Weights of a small sound classifier: depths [4, 7, 4].
Rows from block 4, named by matrix and row number. Rows with one number belong to one channel. Each number is 50 + 10 x the weight over its row's rms, rounded and kept within 0 to 99. All counts start at 0. After the name is the row's rms in percent of the matrix's.
# convs0: first width-5 conv, stride 2 (model.blocks.4.convs.0.weight, 192x128x5), inputs 44-65, a 5 kernel for each
# convs1: second width-5 conv (model.blocks.4.convs.1.weight, 192x192x5, transposed), outputs 44-65, a 5 kernel for each
convs0.111 110:53 61 55 63 37 43 54 63 60 52 54 66 54 46 42 49 58 52 39 43 45 52 39 58 66 47 41 57 65 60 84 57 51 29 35 24 65 26 48 73 66 65 50 50 34 59 53 65 53 53 45 41 50 53 49 48 39 54 47 48 49 62 52 57 44 43 39 64 29 56 47 56 54 49 42 55 35 53 40 61 44 57 65 50 38 42 38 58 61 40 51 52 46 50 66 44 59 34 57 44 57 56 45 50 60 36 66 41 34 57
convs1.111 113:38 46 64 66 39 58 58 50 61 49 38 42 46 67 43 59 48 64 58 51 33 52 65 46 46 53 46 55 57 38 61 52 46 63 50 78 56 29 54 57 54 51 71 48 66 67 53 38 55 44 56 63 49 53 51 55 59 38 64 35 54 54 45 40 40 43 63 42 51 49 33 56 37 48 71 45 62 55 60 34 53 56 60 48 30 47 60 32 58 39 48 51 53 52 45 56 37 22 61 41 49 54 51 47 41 46 31 59 52 59
convs0.112 106:40 57 51 50 50 48 54 56 39 49 59 45 38 55 56 49 35 45 69 36 46 34 46 67 55 42 33 64 24 70 66 51 55 40 58 48 56 46 63 61 48 39 33 53 51 44 50 51 53 56 46 39 37 46 50 47 58 53 60 54 54 34 36 49 54 45 60 51 50 45 48 67 52 47 48 58 50 40 45 51 56 60 56 50 44 39 55 50 51 46 37 45 40 62 63 49 48 46 53 42 44 40 48 56 53 46 54 42 37 39
convs1.112 110:47 56 45 41 49 58 68 57 39 49 48 42 50 53 48 65 47 54 33 44 41 49 48 59 59 63 41 49 40 62 43 52 32 60 55 43 38 48 64 49 48 50 36 57 38 43 50 50 48 41 40 49 51 72 46 64 49 49 44 60 59 39 46 66 49 21 63 46 60 56 55 72 43 44 43 38 43 52 49 58 43 64 43 58 51 64 49 58 53 37 45 68 53 74 46 56 45 40 34 49 56 48 38 48 58 48 60 26 63 44
convs0.113 101:53 43 35 53 61 61 28 38 54 73 49 45 44 54 56 52 53 63 67 45 46 41 40 56 46 41 37 41 47 57 26 43 62 66 59 39 57 53 44 30 44 51 45 54 59 47 37 56 51 39 51 41 51 51 57 55 36 48 54 50 52 36 59 59 66 41 47 42 70 43 55 49 43 38 42 74 51 40 63 46 60 45 52 39 41 55 64 67 45 43 51 53 47 52 33 34 67 51 55 45 58 43 43 41 48 48 54 39 47 56
convs1.113 098:42 54 66 53 57 40 36 60 58 53 48 45 41 38 49 48 58 65 50 52 38 34 64 44 37 61 43 45 41 43 38 52 49 53 48 49 63 50 34 30 78 45 64 28 41 55 39 51 50 64 54 58 37 50 43 50 41 52 45 57 38 43 41 61 55 59 49 35 55 49 66 52 74 36 58 44 46 33 43 45 58 52 60 42 35 35 46 39 47 57 60 64 53 40 29 40 57 62 25 65 45 60 47 69 53 46 45 60 46 45
convs0.114 086:36 43 64 49 56 44 30 49 51 57 53 53 57 48 48 54 61 50 31 46 48 42 41 58 53 48 41 55 40 57 53 48 40 51 33 45 56 53 43 39 45 53 64 41 47 57 46 38 52 82 49 56 53 50 57 42 32 51 55 58 40 58 35 45 66 38 65 28 57 45 44 69 64 50 38 46 60 32 53 55 35 43 38 38 48 61 28 37 47 57 26 59 52 43 36 34 70 39 58 34 60 50 42 54 56 49 49 36 55 49
convs1.114 079:50 46 58 56 60 50 36 44 54 64 44 47 51 34 47 53 40 43 49 51 37 61 56 66 75 52 66 61 55 38 55 52 45 43 42 37 38 59 50 57 38 53 38 47 50 58 57 49 35 65 37 46 27 32 49 40 31 58 53 67 61 61 43 37 50 53 41 47 45 44 41 51 54 61 63 40 51 43 38 51 71 57 48 53 41 48 45 42 46 57 36 41 50 47 43 42 65 65 45 39 44 48 52 47 49 37 64 46 54 64
convs0.115 093:61 51 26 30 48 64 40 45 58 50 45 56 47 70 41 48 59 39 48 46 38 58 42 62 46 55 66 50 58 51 37 40 41 50 27 61 39 52 48 48 50 58 47 49 45 46 52 43 64 36 52 55 52 37 46 42 58 54 57 49 60 63 48 37 44 67 42 43 30 36 70 61 55 78 55 56 50 57 71 47 45 41 36 61 43 68 53 41 42 43 29 44 63 37 62 50 53 44 58 58 42 66 56 44 54 47 58 66 42 52
convs1.115 094:59 58 30 41 66 34 50 38 55 60 57 43 48 61 64 45 41 44 49 63 52 59 47 54 44 45 48 48 63 30 55 38 39 54 41 40 62 51 54 40 41 44 58 42 58 53 50 36 43 52 44 37 46 57 51 49 60 46 61 53 48 39 44 63 27 43 46 56 58 53 51 43 47 50 42 52 48 52 50 57 57 34 62 49 39 37 39 56 56 50 47 35 43 38 53 76 59 65 36 43 61 38 53 48 39 54 39 49 59 60
convs0.116 082:54 58 45 62 57 65 56 38 43 58 36 40 38 57 49 53 48 37 67 51 55 55 43 60 52 51 42 50 58 44 47 39 57 41 34 50 76 51 49 45 46 53 44 59 52 50 32 58 53 54 57 47 47 53 54 46 38 64 35 65 43 38 56 37 43 43 48 39 41 53 46 50 71 44 64 56 50 28 69 50 49 71 53 66 39 40 51 49 52 35 47 41 45 55 52 38 68 48 70 26 50 42 67 51 46 40 45 59 57 60
convs1.116 082:63 40 51 52 54 49 36 39 44 51 42 35 51 51 22 59 70 52 29 54 50 54 42 48 42 57 43 57 42 34 26 44 59 54 37 48 60 46 52 53 74 46 47 54 28 61 47 42 45 34 48 40 38 50 31 34 42 41 39 51 45 64 48 52 55 35 57 60 53 51 56 69 53 59 49 45 39 37 48 37 28 38 45 54 42 38 44 58 30 52 54 38 50 66 60 76 53 34 36 36 60 63 44 38 65 57 68 59 36 52
convs0.117 083:62 32 30 38 47 71 39 41 64 51 48 56 48 66 35 53 59 49 31 52 45 46 44 65 47 68 52 53 47 48 71 61 41 50 29 38 71 67 55 47 69 49 47 36 65 50 49 47 60 75 56 43 58 49 34 43 36 51 54 61 49 50 61 55 43 50 65 32 53 43 50 51 54 59 51 32 56 34 56 63 57 46 30 52 54 63 48 56 44 47 50 55 44 47 61 44 76 39 70 48 66 38 54 45 46 39 41 40 46 48
convs1.117 088:47 72 51 45 45 50 27 44 59 53 45 58 48 37 36 32 51 35 50 34 19 57 45 39 47 74 64 50 62 31 70 49 42 46 42 55 37 55 49 54 55 46 41 65 60 32 38 48 61 53 54 40 61 49 58 32 56 60 46 53 62 51 45 54 51 56 48 49 55 65 77 48 46 52 34 29 36 45 48 39 47 36 61 63 46 43 41 48 54 51 57 50 39 51 47 54 52 46 44 61 53 38 58 59 65 60 59 44 58 50
convs0.118 093:51 37 52 70 42 53 69 48 58 60 50 57 63 62 55 48 60 59 52 48 49 41 41 59 46 33 63 49 59 48 38 52 52 53 51 36 47 56 45 43 51 46 34 46 43 58 59 55 53 45 59 39 59 53 60 54 35 51 32 59 53 63 67 48 54 31 51 52 60 45 62 40 47 40 47 44 53 45 54 41 44 41 45 60 58 42 63 36 49 34 59 69 60 33 48 33 48 59 47 43 47 47 44 61 77 57 34 65 46 28
convs1.118 092:43 58 45 52 52 60 52 56 30 34 57 57 45 51 44 43 51 46 60 54 48 37 40 39 69 51 46 51 52 43 49 58 51 48 37 39 50 55 63 59 48 50 46 39 52 54 49 54 39 45 50 68 71 57 34 60 67 43 50 63 60 62 45 50 44 52 47 52 58 31 37 51 55 46 45 53 65 48 38 50 65 56 43 68 44 45 51 47 32 44 50 39 52 60 47 56 48 64 51 47 35 35 46 48 47 61 40 44 44 50
convs0.119 116:39 67 40 41 62 70 56 39 52 57 38 44 46 66 42 56 46 62 57 40 55 42 57 60 43 64 52 65 40 51 41 57 54 47 48 60 41 42 60 30 58 58 51 56 37 56 35 51 54 52 53 36 58 57 51 49 38 54 57 57 47 36 51 71 58 45 54 49 59 50 55 33 50 50 68 37 57 41 30 56 61 45 44 52 41 55 46 63 45 44 58 63 25 48 52 44 54 42 42 54 41 62 60 38 41 42 60 43 55 42
convs1.119 107:50 44 56 44 51 55 59 79 56 53 27 49 56 51 39 55 33 56 57 46 47 56 62 47 49 42 52 48 64 39 43 50 52 52 51 76 67 44 32 41 44 38 51 38 44 39 53 53 59 51 45 59 41 53 50 68 52 66 50 50 33 61 38 57 59 51 47 45 50 42 43 32 49 53 38 56 42 60 47 35 39 58 55 58 69 40 61 50 47 54 45 56 62 51 51 51 31 58 55 43 52 54 53 46 58 55 55 45 30 64
convs0.120 108:64 52 41 57 53 48 51 49 25 51 39 39 49 54 54 43 53 50 58 42 55 60 41 31 52 48 54 56 48 54 30 50 54 56 38 49 35 35 50 51 67 49 51 31 41 48 52 51 49 43 39 62 46 53 67 42 49 51 33 52 57 38 35 48 59 62 44 44 44 48 44 55 60 51 62 63 69 36 63 59 53 65 52 48 51 51 45 40 43 39 40 53 63 54 50 71 41 45 53 43 59 56 57 38 33 54 45 43 45 50
convs1.120 104:53 53 42 42 70 49 33 38 42 46 56 48 48 64 54 36 41 54 76 57 53 57 67 50 57 49 39 57 44 44 45 57 58 66 41 44 44 49 51 62 59 63 61 72 21 50 42 47 60 63 42 56 57 58 58 39 41 58 35 51 47 57 41 47 55 54 60 59 32 36 45 49 36 59 56 32 50 61 63 48 48 34 54 46 65 45 56 44 49 62 49 47 60 59 59 41 48 43 68 47 44 56 41 62 46 45 40 46 51 56
convs0.121 106:42 51 43 46 56 67 42 40 38 34 56 37 49 60 62 45 45 60 66 47 52 35 44 48 50 40 64 46 47 60 67 39 45 51 67 53 66 46 49 42 49 42 41 55 53 56 42 44 45 54 52 54 52 46 51 38 60 56 50 52 40 57 50 63 59 46 50 59 54 52 51 67 53 43 40 48 35 53 66 54 54 44 54 61 49 63 55 48 35 32 52 41 56 38 55 52 58 42 63 40 61 47 56 43 52 52 56 55 51 40
convs1.121 109:53 32 54 64 52 55 54 48 58 44 43 39 38 51 66 49 49 58 42 49 49 36 48 44 53 48 53 52 49 41 34 30 52 38 43 29 53 44 70 66 54 62 60 38 63 44 46 50 44 59 42 48 53 63 44 42 56 51 61 48 36 66 50 33 59 50 44 31 39 51 46 40 61 60 49 57 42 57 46 30 45 52 53 76 53 33 51 61 64 45 46 53 33 46 39 44 74 66 53 54 44 47 54 68 54 37 38 69 37 47
convs0.122 111:54 63 52 50 52 67 58 38 46 62 58 61 55 58 67 52 50 45 52 56 52 40 43 50 47 40 46 75 40 47 54 71 48 54 56 50 58 49 61 52 60 53 50 55 56 31 49 39 59 67 50 41 38 48 35 51 56 37 52 52 46 44 60 71 60 66 40 58 40 38 44 61 55 44 67 38 57 58 35 66 76 58 54 53 42 64 53 47 44 62 58 52 57 62 61 45 52 37 50 61 55 71 55 50 55 32 30 38 58 43
convs1.122 104:38 56 48 44 54 62 47 56 47 33 42 48 49 49 38 62 53 48 66 40 54 35 70 46 54 44 50 34 63 59 61 44 48 49 59 39 57 48 52 62 75 42 52 51 37 46 63 42 49 52 51 43 45 38 62 56 54 56 51 38 41 43 64 52 54 41 55 51 31 40 39 38 46 54 58 32 42 43 53 45 57 53 76 47 48 41 38 35 39 69 34 59 45 45 75 55 36 51 66 70 46 56 52 42 36 51 43 54 69 56
convs0.123 104:45 67 59 44 34 52 59 52 49 47 47 53 60 44 59 32 78 61 61 38 60 53 45 51 38 35 42 48 51 40 67 62 54 51 41 28 43 64 48 76 49 60 56 54 65 33 52 48 47 69 55 57 47 42 45 57 46 41 43 53 41 46 53 36 52 43 58 73 48 47 43 57 77 45 46 54 61 48 60 47 42 54 41 70 59 53 54 48 60 39 41 55 47 48 41 40 63 56 53 52 46 41 51 62 53 59 49 40 55 47
convs1.123 109:44 40 38 54 47 59 46 49 32 59 52 51 57 47 43 47 58 49 49 47 62 46 54 60 51 46 54 53 39 59 62 47 33 50 53 48 50 39 57 45 54 53 32 48 39 64 36 59 38 65 49 60 64 49 57 45 43 41 72 57 55 59 42 44 43 45 41 52 46 69 63 45 54 55 54 55 53 59 46 48 49 72 49 49 49 44 71 37 59 33 58 52 47 54 48 41 38 56 74 39 58 56 57 53 39 53 75 53 46 60
convs0.124 087:51 49 42 44 49 51 47 38 60 47 52 50 58 46 56 64 73 44 38 49 52 44 46 53 51 51 58 42 65 47 61 40 46 59 44 46 42 57 36 54 40 48 71 47 46 42 45 63 47 66 62 55 56 45 55 34 48 62 39 42 50 66 56 54 39 44 51 55 47 50 44 61 41 49 59 51 63 56 44 44 65 56 41 40 41 56 40 51 46 34 49 61 47 52 37 46 44 41 49 49 52 51 51 38 42 49 49 45 50 46
convs1.124 093:50 49 49 47 40 49 39 55 70 48 46 46 58 51 48 58 49 46 49 58 53 56 40 60 26 41 42 55 44 57 65 62 54 61 60 61 70 55 47 47 46 54 51 55 55 47 59 57 54 46 70 49 31 45 58 64 46 58 29 37 55 51 45 44 63 46 59 40 55 57 50 44 48 52 50 67 51 65 45 52 50 43 48 60 57 32 36 62 47 50 59 61 57 26 53 50 29 49 37 53 49 68 45 47 36 34 52 56 67 49
convs0.125 095:48 49 60 49 36 63 42 42 60 37 48 50 44 51 41 48 63 55 64 38 46 48 46 51 45 46 45 49 47 54 57 41 67 50 47 47 64 40 56 43 61 52 57 46 57 54 50 52 45 41 49 56 48 55 56 53 46 59 54 46 41 53 50 78 64 53 56 57 69 36 20 56 45 33 38 49 58 61 57 69 55 55 52 38 65 51 62 27 47 34 50 60 46 41 53 50 60 54 50 44 64 46 44 42 62 39 46 35 31 59
convs1.125 095:47 62 77 40 43 54 58 62 53 43 38 64 64 52 49 55 58 58 46 46 52 56 51 40 66 45 43 48 31 47 23 54 67 47 53 50 20 41 56 45 68 52 51 51 30 56 35 43 48 61 14 42 59 51 55 67 62 31 25 43 49 61 56 48 55 44 53 41 41 52 54 74 39 36 51 46 63 49 53 57 29 51 51 48 61 40 60 67 47 37 51 59 52 38 36 56 51 34 54 41 58 48 71 21 59 73 46 63 52 58